{"encoder_depths": [4, 8, 4], "text_encoder_inner_norm": false, "residual_init": "none"}
Rows from block 12 of the image encoder of a small contrastive image-text model, named by matrix and row number. Rows with one number belong to one channel. Each number is 128 + 24 x the weight over its row's rms, rounded and kept within 0 to 255. All counts start at 0. Numbers have three digits each.
After each channel's rows are labels from the 100 images, of 14848, where the channel reaches its highest value: "strongest on" is what is common among them. Only what is clearly more common there than usual is listed. The data: rendered scenes of coloured solids on a plain floor. In brackets: how many of the 100.
# c3: 3x3 conv, stride 2 (encoder.blocks.12.c3.weight, 96x64x3x3, each kernel summed), inputs 0-63
# c1: pointwise conv, stride 2 (encoder.blocks.12.c1.weight, 96x64x1x1), inputs 0-63

c3.2:140137100144096147126142140116151137134124131134142113093143138144118123095137141113137115141133118180121107161137157098134130135147153148127148146070150130130151141130143091137176113026106151
c1.2:120133102159101165132127140113167146136122135111139085103161141134115127089144154136119116138143124169119114142141174105122124127155146152134116109082153129132137125128161083127187123050121145
strongest on: light from behind the camera (56); blue object (53); bumpy ball (37)

c3.81:127162109136116124037124136159121144161139154157148147183147114140131123142182173113110146156135110129129110128140113119130138118116121184068114120135128153125141128110144123126111126110109152
c1.81:123151134120131112037101132130150134147147159144123147158146107132146135137163162090121151167103084151144106141130095136105139135139154182089102134151138141110144134096151138124112126108143141
strongest on: cone (43); pyramid (33)

c3.70:134131118121155160144092087106124117138168134113151141112089157087115120086131139114125158125137082096144099158127136135094128124144149131127190121128082160191132112120139121133124145098102138
c1.70:136118094088142131135124061109127125129140140109117167117077155039092103101141144102100146110129100117128119146106115128110106118144137128133166123123085146151119124118125125127105122103096140
strongest on: red object (100); its colour: red (27)

c3.77:129100128130152125141083120145130119147096094136150136156111076136080127058119133156080184110128137148154154108126099138109118093149142146110134090095129163135105132144131106145126130123139141
c1.77:105112096107141128122090127144132122155101122134137162145101111123106124086114140155097188110140134120135157107105091153111146097158132139086151105084116146134091146139118093156067120104132120
strongest on: twisted bar (32)

c3.83:132071101166138130102114136145140138122148160130134107124142129144135112118127181112110142165105121114132137149119123135153121138154124165129144101124130122146099116083119154102121033135171095
c1.83:138082126175136134122109123145137135139149150117145106107141094141147114110123177103106127175061107124146115123125132141149136149146123155144132103138140132129124096082140157102134080149167072
strongest on: dome (57); yellow object (51); largest object: dome (36); sphere (29)

c3.23:142168109151141062095106099121151115094133100162114110143113126104152131150089132118095082103135151103119128085096111063107122103151139134129113120108132104126170109124105134138118129146130113
c1.23:110173132153115074097086093146154137069112118141143132157124135101168125146099131121132089121139125100120136089084107073139138111136128144129095121134133124098134119120120119168098120156142102
strongest on: torus (56)

c3.29:113116112148149117147102120086127116106129100180090135109133152128111091144151108079143178117166093113117085139122121172115070145106130115138140110130144103136153100110134134134154138134091102
c1.29:119142104124140086128140103091097133101100106169079156133096160089141132156127111099138121111161108115067107131098096153109097102145099144136138124138137114089128095103120135126127119110093102
strongest on: torus (50); chain link (32)

c3.36:131133128124109121148148150124149142117121159091194144133114143140169079156139122136153142149112118119112114150127112151113125124086133148081137137086113144109080138135113125148134182093074153
c1.36:119129121131127094124162149132148130115123150118161151132092136127140116145150138142143135133133146123085140145101056171123100123091117146091169141083109127102093145144122123123098171097078154
strongest on: tube (45); largest object: tube (32); disc (30); its colour: yellow (27)

c3.3:133137147128117155078132132117157082160160141100139119178085123127140141163212135127150146140119127141139106087134126107170137107118134155148123114120080116156165118117114106129125110122130138
c1.3:145133126134110120066159119115163125135134113091131111172081144104163137139178154141142151101125131143090103079091097118185122099149131135142138121140081118122148104132128123120109106124122139
strongest on: black object (68); disc (37); its colour: black (34)

c3.16:125084093095085134135098128136112123165125081141113117084161129146048132112144105114156103100137141103112140128114141131104128143149132165144109132159113160112147125134103109107113094135121088
c1.16:110128151100109119150092125131114145059116120132102150074124133114050178113086095130166123126131134129095164107137107152130150094131127137113112126138132149131140132084110117126121122116114110
strongest on: count: five (43); tube (41); cylinder (34); cone (31)

c3.8:115147115133120074137133137137077131124136136095144131170126128138106136130129138121144136131143117085093116165111118136121141123138009131123095119164111138119123084122140142129106129136144122
c1.8:094154126133115094129096142138058129140149135087144117132134130131117135122101155116136134118130085122112109160118130125095138124158033128123095119158137147126122074117134121136097134138128097
strongest on: black object (48); cone (45); pyramid (39)

c3.79:130152107091126140118129113117101102114130163095128134164099134119145132135153078111130140113138117109113108073095098130146157114057096143118145124180102134125139145131099161139083147159128132
c1.79:074160125110144159149074131130116098130164166106144143146106121114129151120143089121144137120079105141152095084123137107128178130094124130132132141161102130135127155140094145146104157165160120
strongest on: black object (99)

c3.91:124139117126131066131124141177113122129100165138115122101167095121153140093102140089146106132143081186138121132117128124105135143135112160132112161108156168080123078135121123127142113107110148
c1.91:140123127111109062123157123154099128147086146130110136104136114118171128123130123102136106098155139165125154130087119127133114131133075140115121143117127150051099080142118115102118106105111161
strongest on: white object (100); its colour: white (34); hexagonal prism (31)

c3.76:096152142123103130101098113145104126146148142135153140170090086125152077127125163138116078110114097134131091086112125117108094132102131111095108149074092127122125142105110138111123121100087117
c1.76:125145120132082122076133112130118140122123132140150134164107119114152038121133136143113100115139127154111132095100069104117110150092105112117122126085106122123102125106082134116122123112090116
strongest on: cylinder (41); hexagonal prism (38); disc (31)

c3.55:134116112128133133130124131147129176085138176132083117135153175130117067118127126134065153136078095133104116123122118151127171131142124127107128117160134127138081140127099153125113092150118097
c1.55:153108134136152141144105117123143123099137176114093095135152083124101083079144127141091101158090083125146105113149145137133145185134140121141126125159155113124085141121126167102144115143146147
strongest on: octahedron (33)

c3.87:119140111088136115120113108086110140136129150129160109142095118131170116155147106119146117144077106106151094142131075104078118153108143111083132121147130128114130132154087118149133181126076135
c1.87:117118084108126084124112138107115144132129147117143108136107118139147128132137134139144135097085108127139073139135072103080092172103101096088135128126105138134132113168112118167120163133076137
strongest on: tube (67); largest object: tube (49)

c3.93:134149126135146157147131090093131109126115154135147144136161122175153134136148140124137128122112131114132129136122133128113111135050132139134096147136095112031137191147112141138103130126139130
c1.93:143155121138139143134141079109153107135111126139136167136127132149137128118142144125131141122114143108120136143096106156134132120065141139123125139128082101026122164153111139146067121110122132
strongest on: purple object (91)

c3.47:068144120094115135137099106161126125141126109105122147164129142123127155130098133132150127107181147147124085128134079164137118078125126144133107189140134131143150120120176137163094153107139143
c1.47:084137112102124154141048088153111131133121117123128143155122141111141150128097153125139127096157120128133084119122115176127127100140129177117118172157151132149153119134169145149083151133151128
strongest on: twisted bar (52); cylinder (39)

c3.59:213119146122078128119120123156156145147115159137117155163149153130118112133148158056097131149156134132109116130133124130106111116131130148123151076124124127121127174158145131097145161119128128
c1.59:176100109118073094098109104154142152156103142131097153145124153106127086123126167084106139138121144104109114130111112122110109104115111137106165088128109116127106145152124115078101117103085118
strongest on: cube (31)

c3.56:077142114111118138131141135160082108111133131097144094106148098139095136102110124073171107124115120108111080162141105099091158118148133145111096168137147153142123135149113132101111131105139085
c1.56:103124057092101140100121135138086126108129129113150137100142118127125110120066127129162132086116101089065078141113101135105145095136123139125127150126118144119131128149120124117099141116122087
strongest on: count: five (49); green object (48); yellow object (45)

c3.31:140138132154111133126093119134157130142152075175113141154083124129163145116090145166128097136154112118126116118138152080132114074171150164147137113107118117138157117126116133068127113154132152
c1.31:131129141137099099090109118135136125137128071160124144150099158102150131092102151147147107110163128135052115142119134090142117077151122152126152136144102100135131111121116152094085104144123148
strongest on: dome (37); sphere (34)

c3.49:144149143085168121097105121135140110166090129095075106121117149101110140148101114109103126109161094147124140076108121145153145091140139133126089154127132118073111137165093131152096134132134128
c1.49:109160114106166141092067107120156125182110143099096085106140143101100154152095120108132129120160095141125126081111137113152138125136161137118086140131124131099106134169136137156104119149141116
strongest on: purple object (55); striped object (42); cylinder (29); its colour: purple (27)

c3.51:088082133095141170139159172140149092136111118101136154098130157132150090157122116135103154149148154113138175180134138111168119121100143150128124099137127171137113164102108115135123117139130158
c1.51:106099105092151141094165159134150095115083107103121140106103149105155105160126129144104152130138169113117166168127101128151109099107143126106143104118151147108107153104083120143081106101123150
strongest on: cone (55)

c3.44:092160153135100142141128163130142133108151100076139150116093090138114139119131113153138098111132148115150130136120102121113082120124145122087094143115078163162099137114182145104106144116105171
c1.44:093146136143149159138102150137158124133154139075155138126125061136119121133117127121117117120078119105177115128136128106082106145140166138096091122113119160164122139109175160123126169113124128
strongest on: orange object (63); brown object (47); chain link (44); twisted bar (35)

c3.20:139128164115130140119102104121130164106126151143081116132129189130153109153132143119074049157141153133151132107117152129127181128096132155137140128098119122125115108154083123106146130133122102
c1.20:123145181115120144147106113120111162089117153134087128132112177132108135159122116107103086188154140152146159142166157142105171113111121150142099123083113126137126102135097107137161132117116118
strongest on: dome (34); bumpy ball (32); bowl (28)

c3.0:114124123131140153118149135126159169071129130148103103132146139085142106124098087102109114127122181150129107145127109083102134134145178128138129116084158115122134145137078119096166143106147094
c1.0:108132115107145139091164133157176163086110113143105110129144124062160124099129099117118110105125176131115103121104096084096127127130174128123113125110141106090112132126097120084144142111140134
strongest on: purple object (78); jack (48); its colour: purple (31)

c3.48:130159066128135118132152136150136101159133136120133093124146161117152127108085128101139144110098119104104112139137162136155121109167086172127117097185130130115157124126145155135113153174172144
c1.48:121126073144145142149126144137121118170140138106125066139165137101130102100091119127114128112092110093113092133088156112166110133151097159133132101170129126119142130108147162098120139176156137
strongest on: light from behind the camera (50); cone (37); dome (32)

c3.78:132156120153130046137140111121131144134126154156161124159143123104185135130141132118143137146136098107123138109130114109141117131127124176133108096138157139097156076114134191096109134148137161
c1.78:099142157142154068133125121115135126127131147141169141146121128109136152140149098091152169168143082107141164127149116097111122131124145177130064100138128145120135109105117177115101120135149154
strongest on: black object (73)

c3.5:136160131113120161120117159147137090141125147117136085128140122094134122127101109117150111114138095104117089084111113133115132129082155144121102148128146142069125214139109152108092122111108128
c1.5:130156111126131166131089124125151116156124138139126056122139122067144126113106117111131122110148096103122102086086098135098119122083154134111108110116148155068124165122109149120103113126130134
strongest on: purple object (97); count: five (44); cone (35); its colour: purple (25)

c3.42:124145123125108160130120057114110116125168147110136131102107147066139132088131135155154131127119075116139131139145134141138137130124128132103176134134070108172123072121127083132125136109130134
c1.42:151148109115097136121151073123113134119146145117113118122089156025139128109133136150125140117107104113119143133117124121156125110131111141094159123121067116156126093117120087133104123107115149
strongest on: red object (100)

c3.27:155132128133152112121132182166142100131109156096127122121153137054129119131123105081132103128124099163119084092095116123142125109091064135120108114127143152081116119145125128120130134121101120
c1.27:142130144121124117130126157157143118139086132114122156124147162050127128133109116096116124105129115148118126118057107159123125093111053146110108110130150155076134125142120115116108139135102128
strongest on: white object (96); count: five (45)

c3.63:117118138118193106126134169132158155112101138143110117156153124141123123177172113142123081121127119157114126067105120119106133126132193137138117122140144156156118127121130177088108116152114127
c1.63:125116144122180124130131133121173163124101136149104127160153132139120129162162125141137064109123080135126097088114119127093131111133190144138139142135141155127128128111155166060107127133124130
strongest on: purple object (88); chain link (30)

c3.11:089152099128108130139110108143105113136143121116114119131116161117123159134102108070146093139132158145130095105131100094122115102102135170118073142095110071130123131117114101109140145097153076
c1.11:100160091117125112131126129120117128150138129135128143100121142094132142152100123122149081101129145128061088098067080115128123106104127140096083123110102095124098151091109122099128123109144107
strongest on: count: five (49); green object (47); torus (35)

c3.34:179062118124152143131147130149146168124134088134123118161107101135128099105153151077116120131102111121154132142127143109098091116170130163099152093102141158128111132116129153139129076125149140
c1.34:167075089132150124091142148144153148141120080126109120136091134106146094105128137082117150079106118103130106146096142111121070095143140155112131128106135115121103136111112156130103085126134151
strongest on: light from behind the camera (53); dodecahedron (31); bumpy ball (29)

c3.61:132129103134134134088135143136134137134143134134059141106143144136108052165157116134076138145098100128126116154127131111161163124114148150126133068123127134136158139116100123155134083158115111
c1.61:145150114132161161123116149118125116132171148126088122077121121139112083147135118105108140161104103124156106144143168108111185139141166139139128103088135113154168128134111125156176113154105098
strongest on: dome (38)

c3.13:182128129144124144147158141105140132149136131120144133111192139124118135139150143162124133125118108133160120137139146173109067163136136145100166144157157147121115132112189140108121149138130191
c1.13:173130109140134154152123155136121131154151153110146110101187114149106130133132145130118111117133104112173108143155158179087091172137132143131154134155148163132130136138186122090117160156135134
strongest on: cone (77)

c3.88:097153112124117125087124106146114129114151178140126084154136108142146083117157140101136143127090076121103064138135094089107160124128110138120092145136137117118146134124091144139113109112123078
c1.88:123141104142101128111173147140143112131151137137128057144133120103147046127153126133123113097102141116102103144113070081137122123118122117098119140100124104121115132110090150106121119102094120
strongest on: octahedron (56); black object (54); pyramid (29); its colour: black (29)